Weights of a small segmentation model.
Model: 48-pixel images, encoder arch densenet, encoder norm batchnorm, encoder activation relu, encoder depths [6, 8, 11, 6], decoder norm batchnorm, decoder activation leaky_relu, decoder widths [32, 64, 96, 128].
Training: muon at rate 0.028, batches of 64.
Data: trained on made-up road signs on poles, 61250 training examples, 7.8 epochs.
Rows from block 3 of the decoder of a small segmentation model, named by matrix and row number. Each number is 128 + 24 x the weight over its row's rms, rounded and kept within 0 to 255. All counts start at 0. Numbers have three digits each.
After each channel's rows are labels from the 100 images, of 14976, where the channel reaches its highest value: "responds to" is what is common among them; "peak on" is the class under the peak. Only what is clearly more common there than usual is listed. The data: made-up road signs on poles. In brackets: how many of the 100, against the usual share in percent.
# conv: 3x3 conv (decoder.decb.0.1.conv.weight, 96x96x3x3, each kernel summed), inputs 0-95

conv.82:081182138096123131144094084144145124127120138130131148077109134121125109140133158131144125104091108111085134130124096132110109159148144135155115119111121135141110131062124139170113140127128097158100157152145174128134102114101115125136186135124070139126137147105190159114160130098129120145
responds to: circle sign (59 vs 19.7)
peak on: face (100 vs 22.3)

conv.13:143173145108137150141120138143137126079123096142132112135121156127167167140126174095138133117090146138100139141153073136155118123120111137147102145106132148119147109080129169121118127108155128075131132133133100159142156140115145104131163127072116113119080096113112120061152168158108136125
responds to: circle sign (49 vs 19.7); struck through (33 vs 14.9)
peak on: face (49 vs 22.3); rim (48 vs 10.2)

conv.32:129137112116144120106100150132119115132101135132133120118168126179137176148161103084142120161153124125126071142100165092143143103089087107162171164121156072133136163130125086154171144150095148114086156128155135106130139115118128098150144118134128117130120127120147113135116111090120084139
responds to: circle sign (60 vs 19.7)
peak on: face (100 vs 22.3)

conv.41:115133080101148105088145157111142147165106155108139156162132095114103108142151170153127158091154114123118119131129145114132130117103145122111167167146137177085098090184106147151093115122112128133123131112164137149113152129120125075123116112116163180121137108096111171124141105109126101123
responds to: triangle sign (68 vs 20.1); crescent (28 vs 3.6)
peak on: face (100 vs 22.3)

conv.28:161154155161087121138143103134113106117146147180110137087120135173134125145128107142166128087087178126167110138092130124157119153113135153165118110100119118102129097152119134134115132159112156144124158119139058101110156149162114072124132148132137117117107163116113124125105136107131145082
responds to: hexagon sign (42 vs 19.5)
peak on: face (95 vs 22.3)

conv.39:097141123096061123142102120119147108121137138138124110095044138181111121166118124127109135158121107138159141134095139130127132151141139152130171125119134133134150164095084181121146145171110169139137137126115106134131126148143142096127127107113118122130137194132137115150083105154133106099
responds to: pentagon sign (63 vs 20.3)
peak on: symbol (36 vs 2.9)

conv.18:138130151141101095089092121139167112134136086144107125170102146134165117150118116141095159130105171112125115096145115125107115130147149143133107135148119125158111107093118115133084141127139133146126148093086124146129172101140174134184061124150146129148094082113176101124129131144136096127
responds to: triangle sign (88 vs 20.1)
peak on: backdrop (100 vs 64.2)

conv.5:108152173154136100084151166084070092117128149103103119125173121151125137103092133140158095129174150100110134112130123136143123065116118142126154146123128141165153116144094112115190131147118145128132122144163173142129134179127125108127146125129109110117143116097146132153137154132101091135
responds to: circle sign (52 vs 19.7); hexagon sign (42 vs 19.5)
peak on: rim (93 vs 10.2)

conv.74:141124129090086103153114117097096128120118151158134143109061134148143145173163137120147122190089152133122075142124113062158126156111119108153127166139111154140160133118194126117146148137115114135134129126133110085129132133129150084147124133107146162086147156117129129141149133122123129121
responds to: ring (100 vs 3.6); hexagon sign (43 vs 19.5)
peak on: face (99 vs 22.3)

conv.77:129133102142108138145156140138113105121107174137153136138161152116167147122169092132138133104068175114151117135110135127127121165130079133156113161111109139110184083121146142118143150114164073128160098146097115097131138140135117107139147138086135141146126122118082147143103119082102114092
responds to: pentagon sign (75 vs 20.3)
peak on: backdrop (100 vs 64.2)

conv.95:140144080117148164088165126111142147133140109140147158188054103092180118141133131159102121151093143128151091159128108089157102144162110138126096151131125149123110120095142127129125138122145121137088174163129087121152107104105120121152100138134133141132110111110114125109149115126087134154
responds to: triangle sign (53 vs 20.1)
peak on: rim (80 vs 10.2)

conv.81:157153091161119113128128125150131138129136123111109164097158142125165094137106095117170118120130172149144120139100132100149133135108098139150131097098068116148119113150173146100171150148119087154161137150100108106165120122101134185109145152143098125154075139131140104115105139090143140135
responds to: circle sign (70 vs 19.7)
peak on: face (100 vs 22.3)

conv.75:147135141117157149125128135091153135149140150130171114094115158135098139145133143163101140117103118129146099140167092136119113142156139143121123153149133119103142115114116118110126142136128122131072168116146131221149152106103147042132154107113085165126114109102118100123123134088120130112
responds to: pentagon sign (74 vs 20.3)
peak on: backdrop (100 vs 64.2)

conv.10:164104136178127081144125157132129118117123096165194120099134123154183130132150127093141136082093102148108116149133108121143099161126096119104087124121112110110121064135123116169127133155123118109139130150143103100146143148090137142126167150118139106139124165105098161131163118121105124151
responds to: circle sign (47 vs 19.7)
peak on: face (74 vs 22.3); symbol (26 vs 2.9)

conv.93:150150114144090135147075152116145135145108146089110105183102139117112132140153116162112105092112136136123080106144144123129166126182121090156179113128119133108116156134118126142150140147130126144145095135097083085139136174142122099141087114151154146132117102118170108125156085130098108136
responds to: triangle sign (54 vs 20.1); struck through (38 vs 14.9)
peak on: rim (79 vs 10.2)

conv.29:125160138129093153146113125103126155131128102146132127169126114144078089133112138116116150167108141139124118140137100074105097116152172093094147110112113131146125103117151148159129128125152114185102148169107086145102117143167102105117107168105122150166123085106099146154122113149133178119
responds to: ring (64 vs 3.6)
peak on: face (86 vs 22.3)

conv.52:092125100118113168166144153107134095091101124174112117137123114111099127114131139126152113136139177135151115119121112134166120080130160137159111140134136145132151049130083129108142173103147117137124153150165128118119090154159133074151167126124139126154090109133126140110121165101131131095
responds to: pentagon sign (79 vs 20.3)
peak on: face (96 vs 22.3)

conv.9:158131120103148140147174180115105080149157129092140147113089142114113142143120143129133102161181120149112150079146132120132140115100092102103124133140122139132135127148141109084122140087109163109118145120122137138165104134110136149102156151082158114114134141163161131104159173099104178149
responds to: ring (86 vs 3.6); hexagon sign (41 vs 19.5)
peak on: symbol (99 vs 2.9)

conv.50:118129116134110181141139084152115184155131161106135101148138140110141160099125107125131133101113146086124194114097135158131118150117118115135092138117135116091173160095118112153137155108133130071113079125079137133141118086121132138140137130093143100111161135140090133150118117095164145120
responds to: circle sign (48 vs 19.7); hexagon sign (47 vs 19.5)
peak on: face (100 vs 22.3)

conv.56:112154141171141174149104097106095106162163117130157142142095087123144142077134148135099164129089121117116160140142120181101121144133124137111136120114122144153127101122130122066133109134167122129145110119102073164120185140143101141099109149114083134151100146153109130106142144133157130126
responds to: ring (52 vs 3.6); struck through (38 vs 14.9)
peak on: face (74 vs 22.3)

conv.19:149117103096189132127157134128100096156134153128130137164077122131104119172143136149103133131131115084089094158162150115121129137135115095117103157121147132117115125109140136134114088183131172100127149099125144120199118099146116110129143149143134101109129111092180122159129147109102105110
responds to: triangle sign (58 vs 20.1)
peak on: face (100 vs 22.3)

conv.71:121112093091139117104196172105114118111140103113155122125155097150167128165085145144133112121084101130122163152115096118147085173122118158112123114083110131129077124132103149135143105128129118141099144090147121128136132150150126165129110147142081151167127110173119128118122157151116146157
responds to: pentagon sign (53 vs 20.3)
peak on: symbol (38 vs 2.9)

conv.20:137143092176141137119166076139131123151144153109137113110095125108150107128128101125150112116149151131120160094113132130147112128125106123132119128129097141150135103123132183128069155161162159108145145108135100105168124132097111111144137155140067108103145148090158144122096180086110103094
responds to: hexagon sign (56 vs 19.5)
peak on: face (100 vs 22.3)

conv.1:167159093117124124139113133081125103114125116127146119068091140143162128151149098124130132114126150125154098128148153102160107125148113148103120127146125088153149168116102144077110109135156137104114163165127150145111096160136113135120147153142131117082098140157053170161141114162117130133
responds to: hexagon sign (69 vs 19.5); struck through (51 vs 14.9)
peak on: rim (95 vs 10.2)

conv.69:094138115104127123118169139134113094066163117109100133129147134159126125160118109164097145091135161117131130124130138113121119136121126142120110128103116181127127166133147126110121122121138116133163149086112113183110099096139073137154117141152138098102156161137124129187106115135056128164
responds to: circle sign (51 vs 19.7); hexagon sign (49 vs 19.5)
peak on: face (84 vs 22.3)

conv.0:143106103100190143153112148108109134168118089116143128144114119115133143105126155107130116139135138131131107159165096106115116122128131124103144134180088113177142133103129147067112144090146176104115074163134155113113104159145146130104129132117138088114151098136117145167143103173158145124
responds to: circle sign (48 vs 19.7); hexagon sign (43 vs 19.5)
peak on: face (100 vs 22.3)

conv.38:173142146119141109089144200082096134100112146105134124127095130103094137108109189139138121159157126133111120163059123132146155117138131131110127147150141142144149130119126158147143124153165127100121099140141158104161107174107119129150125129111155112106098086137106109115145169140100132106
responds to: hexagon sign (87 vs 19.5)
peak on: backdrop (100 vs 64.2)

conv.51:102132157126087100181085121109134108127127082117147113129115092146148102102148131093137097177121131161098177094158145082130167114124186167129158132127128099134129092183117117112115142134120124134143141149139131126121109125124085141106155155111132125108169152130125117107141134098093145135
responds to: ring (98 vs 3.6)
peak on: face (98 vs 22.3)

conv.92:165150125124160131138132102157145142164153144165097136124105116143122114110119162125154131118072120165086142125123119134094136121142110124168112110080138126116102130142117155110078153112153138137134062161117128149126123163130112149148155165105126094106127115125057129123120150086176113117
responds to: hexagon sign (74 vs 19.5); struck through (38 vs 14.9)
peak on: rim (55 vs 10.2); face (45 vs 22.3)

conv.8:133121131165151164147164133111135156149130115142092108154084108109119148100146135089159146140117147112135131146126117156127115136098104150112114102138129075139153120108122105081168111143130119108126076188116168145077189129165125147142104115149109138150097092138128120136128132138160099099
responds to: circle sign (65 vs 19.7)
peak on: face (92 vs 22.3)

conv.44:140142115151130134127078153101125129128104115131137122161118130143111172123130152169126106143130144120139118134158127107192122131128122104090156116164099098122129114132136131139170138161102168097102128163124144126108140184080127088124135096136139117070142087114124114130143119131196095093
responds to: circle sign (45 vs 19.7)
peak on: face (89 vs 22.3)

conv.24:166139127126089138117098146102102113162140127114148143110166149115144117125123120132149128150134137101088153137152162131108125094151132107100146115160114095117102102137119097134112110166115128144116110158064139215128119103134155128090115123104139148172108144137101091150097137112166158159
responds to: circle sign (72 vs 19.7)
peak on: rim (62 vs 10.2)

conv.85:125143136148135081150103158135152160136141120116169123142163126146075136140123145142105091130147128138093103136107101119145119146131140141129141115108117102128106118156075202178144126116129146137075130109143141174145151138115122089159081128134114149128154122122067103131137078119140118117
responds to: triangle sign (41 vs 20.1)
peak on: face (87 vs 22.3)

conv.43:155105132097154095141128122122128144085112135102119103100160132128110136111126144116149121109185106115145138090098141123148135163116154133099105111135126122079121128129170158162136138096129138083118078113146118138116125131125103160169140131107161077151137113181157151074135140144128186120
responds to: hexagon sign (52 vs 19.5)
peak on: rim (65 vs 10.2)

conv.86:156131155122113096112106110129141133120084143131090120164109137124087147171089152132137146117140149087131118140137078105137101127136107076143146135179138119119172105149138136202088138185130135119121134135097131152103151116099156104153120129107137127147131114105134155144111126104163090109
responds to: triangle sign (84 vs 20.1); B (26 vs 3.6)
peak on: rim (64 vs 10.2)